Rows from block 8 of a small self-supervised audio encoder (BEST-RQ), named by matrix and row number. Each number is 128 + 24 x the weight over its row's rms, rounded and kept within 0 to 255. All counts start at 0.
Before each channel's rows are labels from the 100 clips, of 14848, where the channel reaches its highest value: "lies over" is the class under the peak. Only what is clearly more common there than usual is listed. The data: melodies that start on their tonic, played by one synthesised instrument. In brackets: how many of the 100.
# conv: width-5 conv, dilation 2 (model.blocks.8.conv.weight, 192x192x5, each kernel summed), inputs 96-191

lies over: G#5 (33)
conv.147 [103 139 147 170 191 145 146 114 127  83 163 102 135 124 158 154 194 131  86 110 136 164 141 149  88  93 126 113 157 104 144 173 102 159 139 112 113 115 139 133  96 142 115  78 113 145 129 128 141 118 133 144 139 111  99 109 135 127 176  96 121 160 139 132 121 104 149 121 113 140 115 155 144 151 135 118 157 113 139 130 136  94 120 134 157 109 146 107 122 141 161 161 133 141 126 176]

lies over: A3 (32)
conv.69 [194 128 124 141 115  89 125 117 107 109 108 113 139 145 121 124 120 175 147 118 112 132 105 121 124 154 156 134 129 139 103  96 158  82 128 152 161 131 100  97 121 130 134 150  70 155 145 128  76  68 144 102 148 143  65  91 197  98 102 121 117 142 151 142 154 113 114  95  89 157 141 144 164 159 121 132 113 157 165 146 131 109 139 105 138 111 134 153  95 141 155 152 138 108 130 100]

lies over: C#4 (52)
conv.74 [117 107 104 113 116 114 153 135 130 202 135 119 126 140 170 138  92 143 169 130 169 187 109 139 147 131  70 103 144 143 145 136 158 131  90 134 113 130 126 140 118 145 115 144 122 112 132 105 138 106 151 195 107 141 137 145 135 155  83 169 174 135 120 181 121 138 153 146 125 135 139 131 131 158 139 143  72  92 169 102  87 118 117 129 139 123 160 142 130 139 121 126 126 132 121 161]

lies over: F4 (29)
conv.54 [133 108 142 119 156 145  95 119 106 141  96 141 140 183 122 139  87 104 129 141 152 104 120 144 140 144 125 132 108 148 107 135 177 141  84 139 113 114 159  95 151 120 147 106 147 133 137  60 116 116  84  92 109 114 118 158 121 136 124 120 149 127 123 151 110 114 127 148 136 144 144 126 115 177 137 160 134 167 140 121 132 139 132 137 125 135  79  93 108 130 119 151 125 166 135 159]

lies over: no note (80)
conv.188 [146 121 115 114 170  92 140 140 170 106 150 118 113  95 122 162 153 126 107 113 126  83 117 126 138 110 156 135 146 130 115 144 144 107 120 155 158 116 112 130 122 106  94 117 151 105 145 156  96 126 131 138 116 129 100 118 111 117 142 148 130 152 150 112 113 126  94 104 152 154 121 121 126 102 138 166 145 116 106 148 124 171 124  93 107 179 151 120 135 137 140 113 177 166 103 123]

lies over: C#5 (64)
conv.91 [150 129 124 171 155 126 101 143 123 136 127  73  90 130 106 108 104 129 117 112 115 114 126 147 141 120 144 116 178 131 128 101 135 114 131 165 120 122 116  70 132 119 108 119  68 136 137 148  98 104 171 157 115 119 160  87 167 112 117 107 104 129 114 132 144 132 115 122 150 126 121  92 158 156 121 126 109 138 126 118 100 128 174 152 131 120 105 113  91 122 123 134 159 103  90 107]

lies over: G#4 (33)
conv.41 [113 112 107 135 121 128 158 141 125 121 145 143 120 126 100 155 103 125 118 157 118 164 103  86 118 102 185  96 116 143 118 133 157 121  96 119 142 141 140 120 124  86 167 125 134 138  75  98 110 139 127 169 111 150 128 158 149 164 125 131 115 108  41 149 123 110 148 118 119 129  88 121 145 155 162 102 132 135 133 147 151 145 108 113 154 163 131 121 123 116 141 154 142 124 155 144]

lies over: E4 (59)
conv.84 [150 139 112 176 143 132 115 126 135 115 113 152 131 124 100 201  98 159 106 118 106  94 142 139 113 137 121  90 125 102 141 128 194 126 134 118 163 132 166 111 159 160 155 120 146 147 142 148 119 144 127 107 160 123 158 145  79 158 158  88 106 126 123 125 109 132 128 129 119 140 124 136 121  88 152 126 124 101 119 133  97 130 137 105 160 121 113 145  97 131 121 181 135 130 161 183]

lies over: D4 (35)
conv.63 [ 83 136 154 111 123  98 135 132 176 112 150 127 136 159 144 133 121  91 158 140 107 161 166 152 161 134  88 118 169 134 131 125 160 126 102 126 132 117 117 141 139 126 125 141 116 114 129 154 138 121 135 106 142 102  92 173 125 111 145 157 120 123 139 164 150 117 157 160 141  99 138 143 119 119 185 192 148 146 172 124  99 129 109 129 160 123 108 131 102 100 108 136 134  99 156 104]

lies over: B3 (29)
conv.177 [137 124 141 137 127 158 117 110 153  92 107  88 114 135 146 131 102 134 158 190 136 139 137 134  87 120 139 128 145 132 104 131 159 124 127  92 137 108  98 139 141 140 123 139 138 120  89 180 170 116 128 115  98 127 143 110 100 123 130  96  88 105 158 125 118 122 174 116 146 107 146 112 146 130 113 147 129 121  79  87 119 130 111 141  95 140 115  95 144 151 151 108  80 119 134 100]

lies over: G#4 (35)
conv.99 [143 161 110 142 110 110 131 138 125 148 108 142 136 109 143 109  98 105 121 108 152 122 125  94 143 131 126 139 147 128 122 123 135 146 183  82 176 138 134 113 142 117 153  98 132 119 164 149  98  81 159 110 156 150 107 120 150 139 100 152  88  97 132 130 116 112  97 151 136 138  98 108 164 117 128 120  93 142 102 126 190 127 149  97 142 111 115 146 156  97 121 177 121 152 105 139]

lies over: F#4 (25)
conv.158 [159 100 131 108 145 116 140 128 147 129 219 179 105 145 126 132 110 122 139 184 118 111 150 141 108 171 102 147 129 143 149 122 148 155 137 143 145 138 142  87 124 139 136 113 124 141 152 122 142 134 135 113  98 154 172 138 104 108 133 122 120 157 134 115 170 158 107 125 157 143 146 129 120 109  96 154  80 137 143 165 154  91 147 109 143 120 170 136 129 137  94 115 103  91 120 120]

lies over: F3 (35)
conv.145 [150 130 145 118 118 104 147 124 170 136  75  87 140  94 164 148 131 147 143 106 137 155 129 131 104 152 173 135 114  82 106 146 162 110  95 108 164 115 102 163 135 131 147 119 145 125 151 171 141 206 112  93 120 133 115 110  76 131  85 176  86 108 145 154 114 113 141 148 126 139  98 147 162 120 152 143 139 118  73 160 124 133 150 144 149 138 145 125 144 133 101  80 119  90  97  94]

lies over: G5 (32)
conv.157 [116 155 145 137 147  94 136  90 141 164 107 164 151 108 144 129 167 149 145  95 146 152 149 134 138 125 118 154 150 120 113 120 114 129 164 137 157 110 127 139 127 217  98 113  85 141 153 144 110 130 163  88 133 135 102 124 158 178 115  99 101 129 108 151 129 145 134 163 160 123 152 143 103 130 135  99 152 164  91 123  74 133 132 150  77 103 179 145 125 147  92 107 133 131 141 138]

lies over: C#4 (27)
conv.70 [123 137 160 143  96 184 117 114 130 109 124 138 126 103 131 109 105 108 147 105 152 153 149  83  99 123 131 148 120 151 127 141 104 121  84 145 120 140 107 148 164 123 165 120 145  79 156 191 123 131 125 145  90  83 126 184  96 156 140 119  89 127 101 135 191 131 130 127 109 103 136 142  96 114 109 159 176 110 144 124 131 132 112  99 124 146 140 167  99 114  74 194 136 108 138  98]

lies over: E5 (25)
conv.140 [191 109 122 120 135 115  93  84 150  88 142 118 137 173 106 164 144 153 193 114 110  93 135 152 125 144 115 153 110 110 125 106 131 158 135 111 118 128  95 138 131 151 131 129 140 137 123 113 123 112 149 136 112 130 118 137 116 120 105 159  97 163 159 128 134 173 122 156 151 106 128 173 101 138 171 112 163 126  80 146 141 135 127 178 169 130 169 143 138 134 179 129  91 107 145 134]

lies over: no note (100)
conv.89 [115 110  98 128 131 168 110 122 122 134  98 124 102 151  84 122 106 121 139 182 105 111 151  94 116 136 116 106 123 156 131 127 156 120 114 108 158  97  70 114 116 161 148  74 125 133 111 147 146 154 153 161 130 150 133  90 105 112 118 153 118 144 107 100 126 111 112 118 123 145  82 103 130 137  50 133 104 161 130  81 127 129 120 125 109 134 131 104 131 138 133 119 183  97 163 110]

lies over: C4 (31)
conv.62 [ 99 113 142 119 161 136 142 121 135 191 113 162 113 111 102  71  95 131 140 160 132 118 151  99 109 140 125 125 160 140 121 120 157 142 125  67 122 124 144 122 137 107 142 132 156 128 154 163 102 118  55 117 130 109 125 130 168 128  70 138 168 147 126 109 142 113 120 135 143 111 145 143 129 165 121 100 134 132 149 109 118 137 137 105 135 149 187 170 113  90  65  85 133 105 115 126]

lies over: D#5 (29)
conv.13 [125 126 134 122 114 124  79 138 124 130 185 131 141 149 196  94 198 141 112 127 131 110  97 106 147 125  92 162 127 155 140 132 141 122 115 143 101 109 157  79 110  75 151 147 153 112 150  79  84 119 146 140 195 134 121 101 117 127 174 112 129 122 131 114 149 118 125 113 136 134 131 144 115 133 131  69 117 129 137  95 154 109 142  95 132 121 101 153 142  81  94 141 131 181 153 138]

lies over: G#4 (34)
conv.151 [ 84 129  96 103 159 134 121 104 129  94 141 130 119 119 120 200 114 151 108 130 122 136 152 132  92 118 119 154 101 135 103 131 139 120 134 187 153 142 116 127 119 124 218 157 110 124  96 157 112 155 161 153 144 165 138 138 111 146 134 117 131 135 131 127 117 104 172 145 101 130 144 113 116 120 135 102 109 151 117 122 119 121 139 147 157 108 169 173 148 135 106  98 107 149  59 160]

lies over: G#5 (30)
conv.136 [160 124 144  94 133 156 123 105 108  84  91 115 141 173 126 130 132 137 143 116 149 126 133 145  96 129 162 108 136 130 160 144 117 142  95 143 198 138 137 138 111 137 143 141 142 117 165 116  99 180  81 112  94 123 132 107 189 115 144 134 108 121 123 105 118 110 177 124 148 146 135 125 112  97 137 161 157 123 158 132 104  98 125 169 135 114  73 149 156 146 124  70 145 121 140 176]

lies over: A#4 (34)
conv.90 [ 98  97  99 137 108 113 102 140 127 161 146 102 117 125 146 103 131 124 123 121 106 133 120 136 137 144 109  98 139 138 116 136 147 141 114 125 121 130 129 154 127 100 133 115 128 104 109 112 106 155 107 171 125 143 123 114 124 126 136 152 142 127 120  83 131 143 130 109  82 125  96 163 140 146  94 121 148 142 145 146 121 116 147 120 119 150  86 149  80 116  99 121 104 114 152 130]

lies over: F#4 (32)
conv.21 [135 128 141 145 148 159  98  97 114 117 119 143 123 114 155  79 120 128 105 129 127 115 131 155 136 126 145  84 132 130 118  83 149 122 105 162  71 146 102 128 157 147 103 123 130 125 115  77 149  83 139 133 141 127  87 142 138 141  83  87 110 150 112 129 134 157  94 124 129 127 101  90 120 115 157 101 107  89 107 131 129 151 116 115 145 177 101 129 121 104  88 172 114 112 219 164]

lies over: C4 (35)
conv.169 [128 152 135 148 189 162 108 139 121 153 112 136 169 174 143 122 123 118 170 117 107 143 162 121 119 149 104 116 168 117 116 141 129 106 135  86 102 102 139 134 112 115 117 162 168 111 127 144 128  95 121  92  86 126 118  91 136 113 109 123 117 131 130 145 119 144  79 116 141 108 104 123 131 125 158 152 162  98  86 165 119 115 121 135 130 117 168 159 106 110 144 135 164 107 178 142]

lies over: C#5 (30)
conv.111 [134 114 116 146 123 120 103 100 124 119 146 177 139 167 108 157 133  73 146 180 129 119 136 134  94 159 117 159 117 112 112 126 119 113 118 151 132 134 121 156 114 115 145 165 160 164 136 129 148 164 135 177 124 120 118 174 133 158 103 129 149 131 115  94 126 147 130 133 135 134 141 124 157 108 161 169 178 147 123 216 153 121 113 128 112 136 131 133 151 145  96 148 135 161 130 135]

lies over: D5 (40)
conv.127 [139 121 146  92 120  87 155 115 138 124  92 146 146 154 105 146  91 113  84 102  91 128 108  79  90 157 129 120 155  98 150 115  74 142 145 130 150 156 147 109 136 111 119 114 133 132 167 141 160 133 131 143 122 162 117 106 127 143 126 157 168 106 149 142 107 133 122 115 131 148 101 110 147 140 139 139 165 137 133 136 138 163 136 124 109 131 117 156 122 137 121 111 135 108 180 128]

lies over: A4 (26)
conv.39 [132 144 147 150  66 145 118 123 139 108 127 157 126 132 123  94 102  99 129 108 154  94 129 106 154 145 103 114 136 117 156 133  52 173 129 193 194 133 141 139 132 136 125  98 155 112 135 140 130  93  87 126  84 127 109  95 100 124 174 111  95 131 115 120 151 154 102 107 167 128 140 158 118 133 133 119 124 117 168 117 119 134 129 126 168 117 159 149 135 132 146 131 107 138 131 165]

lies over: G#4 (54)
conv.114 [167 151 140 127 115 163 155 155  93  89 115 142 119 142 114 116 103  93 119  95 163 125 126  93 138 127 111 122 142 100 117 145 132 156 109 150 143 131 119 137 116 135 147  78 124 113 132 132  73 112 106 169 142 146 150 136 163 128 133 114 161 107 102  98 172 113 137  98 128 155 111 105 139 114 182 205 148 107 125 149  96 109 154 108 130 115 121 152  86 124 146 150 161 129 152 131]

lies over: no note (73)
conv.75 [157 178 115 118 100  70 115 112 115 158 163 150  96 144 164 126 123 135 137 126 114 121 138 141 124 164 145 124 142  95  97 132 105 101 144 112 124 105 120 115 159 113 130 109 129 130 189 130  67 114 146 157 140 158 145 134 109 162 143 136 111 149 144 156 153  69  69 149 148 145 145  89 105 127 140 165 118 126 132 184 142 117 147 123 151  99 140 180 128 125 130 113  98 127 148 142]

lies over: G5 (38)
conv.46 [137 121 130 152 146 116 143 122 112 113 116 140 130 148 100  63 147 119 186  87 104  94 125 119 181 144  92 103 151 143 128 100  95 149 182 139 143 142 139 126 109 149 117 136 103 118 121 144  73 140 116 104 126 124 142 128 153  99 145 132 130 136 159 115 121 105 128 115 147 151 104  94  91 116 146 164 171 126 155 109  98 146  86 121 119 127 129 141 143 119 109 127 121 111 126 129]

lies over: D#5 (39)
conv.183 [147 135 128 130 167 113 124  86 109  83 153 131 127 141 143  74  78 117 164 110 143 139 118 121 138 122 121 111 164 100 119 116 116 137 191 146 105 118 103 117 120 155 168 108 149 117 137 113  91 150 134  91  84 130 137  85 138 144 137  99 163  76 129  73 135 106 133 144 128 136 127 149 128 186 135 124  82 170 124  86 145 163 141 154 159 125  87 100 131 125 110 172 161 143 132 139]

lies over: G5 (28)
conv.51 [105 118 119 114 157 120 147 118 148 188 142 141  99 135 146 105 135  96 133 136 126 144 111 134 116  62 110 100 126 143 136 119 129 126 121 185 119 143 161 144 109  88 126 129 110 154 129  97 130 115  77 131 145 108 120 122  97 113 148 147 169 128  96 141 150 100 120 104 116  82 138 155 117 115 105 117 145 108 126 157  99 147 116 167 120 140  72 133 137 133 124 137  65 156 165 177]

lies over: C#5 (36)
conv.47 [ 90 126 155 118 105 122 114 138 110 140 188 157 121 113 141 101  93 119 121 166 112 124 133 131  64 138  99 115 167 141 132 128  91 126  93 109 124 131 119 113 126 125 119 149 120 143 116 117 118 103 156 141 136  92 129 103 170 162  93 160 131 136  76 125 127 143 140 138 100 105 124 156 166 146 153 132 111 145  92 143 122 111 151 116 114 138  75 155 145  96 173 125 122 165 149 123]

lies over: C#4 (25)
conv.191 [154 139 124 106  74  97 117  91 131  90 134 159 145 152 144 158 153 149 158 126 146 117 134 163 152 108 133 109 125 111 122 106 100 136 101 149 183 126 151 110 159 129 131 133 133 132 111 129 146 103 111 148 143 137 128 124 105 178  90 120 129 133 126 131 168 132 113 148  98 110 122 150 143 173 138 142 128 140 104 122 132 141 131 140 118 118 147 151 131  91 118 111 145 149  78 107]

lies over: G#4 (63)
conv.65 [119 114 107 127 137  98 125 128 150  87 124 179 106 157 121 129 113 124 143 124 137 139 136 124 135 121  83  88 110 123  79  98 101 111  99 130 195 136 159 122 155 113 161  96 120 119 117 140 109 100 101  81 208 127 149 129 108 133 132 141 104 117  81 147 130 112 137 145 153 130 122 147 162 130 160 140 144 150 100  97 176 122 126 123  92  97 122  94 114 127 114 145  89 119 154 120]

lies over: B4 (50)
conv.167 [155 122 120 134 130 176 136 130 137 196 111 137 128  98 112  85  95 144 155 132 131 161 114 109 136 114 147 150 210 124 149  99  64 172 120 105  83 152 176 127 130 157 106 178 124 142 103 123 177 103 117 129 114  98  82 101 130 129 137 151 142 103 115 107 145 110 112 149 135 116 126 161 130 116 123 119 102 133 105 133  89 116 126 153 145 121  82 114 147 121 113 171 114 115 116 114]

lies over: E5 (33); D#5 (26)
conv.116 [178 126 140 107 151 129 184 156 100 163 111  91 105 119 110 118  97 125 139 115 154 145 145 132 140 124 172  66 115 118 109  84 164 109 145 153 146 141 131 121 134 140 125 106 135 120 115 102 131 110 132 114 161 151 124 130  85 103 135 164 141 130 163 107 143 152 122 116 128 124 109 126 112 116 129 132 105 101 142  59 139 138 143 180 110 128 105 109 129 138 138 112 108 129 132 121]

lies over: A#4 (34)
conv.50 [118 144 143 138  75 149 123 132 131 124 127 121  89 152 133  57 126 153 112  91 166 136 134 147 128 130 154 146 116 146 152  99 123 168 159 138 143 106 105 110 162 117 141  81 136 118 161 148 113 155 123 115 119 139 148  96 148 128 150 123 119 131 125 121 170 133 183 145 115 101 111 138 129 150 148 134 109 140 155 173 181 113 141 131 159 133 162 166  91 128 113  42  67 127 131 132]

lies over: F3 (27)
conv.7 [ 98 125 152  85 100 149  60 100 108 116 123 156  94 145  95 127 138 137 134 128  85 163 109 118 111 139 135  89 129 113 123 131 106 106 137  89 169 138 148 134 117 110 111 114 141 142 132 124 120 137 150  90 141 117 121 111 133 110 190 143 168 161 112 130  99 169 197 188 102 148 145  90 113 139 111 143 121 109 118 157 131 147 141 143 144  89 162 153 132 112 139 133 107 136 103 117]

lies over: B4 (63)
conv.186 [146 139 123 123 151 105 140 137 100 164 155 154 166 106 132 131 168 150 133 101 123 193 152 145 117 117 131 132 196 109 128 130 137 101  89 123 117 120 139 171 121 176 119 123  81 179 150 170 145 161 118 123 109 158 114 143  97 113 156 146 156 141  98 117 116 179 120 125 116 157 122 126 119  90 163  86 153 107 151 129 100 105 138 138 129  87 101 112 133 118 142 119  94  86 125 132]

lies over: D#4 (26)
conv.149 [ 98 146 126 137  95 125 121 144  93 175 105 119 149 111 127 123  89 117 129 146 119 132 143 123 115 115 171  78 152 127 135 163 128 147  76  99 141 127 153 135 110 125 121  83 132 178 139 152  74 149 110 166 149  96 120 135 149 149  87 132 146 158 113 139 100 150 156  97 143 117 126 146 143  76 157 137 130 185 141 139 107 153 110 119 150 157  63 125  96 107 156 110  79 128 126 129]

lies over: A5 (25)
conv.5 [121 117 132 128 142 125  81 152 112  86 167 192 128 121 123 117 153 151 101  77 122 132 164 143 148 115 129 113 163 138 134 104 163 119 125  85 117 131 122 145 103 110 107  96 145 146 135 144 133 176 121 203 133 164 120 113 100  73 151 124 163 118 154 123 128 108 112 117 139  92 132 108 151 140 130  56 151 123  91 145  71 130 138 125 132 129  99 151 141 131 141 104 101 140 115 181]

lies over: C4 (35)
conv.0 [148 133 125 145 162 124  64 103 134  76 113 131 153 119 137 103 150 120 151 157 125  99 130 120 116 124  73 124 148 123  90 105 124 127 167 156  92 167 147 120 161 208 125 135 151  95 127 164 146 127 163  89 109 149 127 102 144 142  94 125 157  79  68 121 126 176 130 130 116 132 127 118 143 153 142 119 115 130  78 125 147 160 135 113 127 124 176 131 126  95 156 104 108 111 166 131]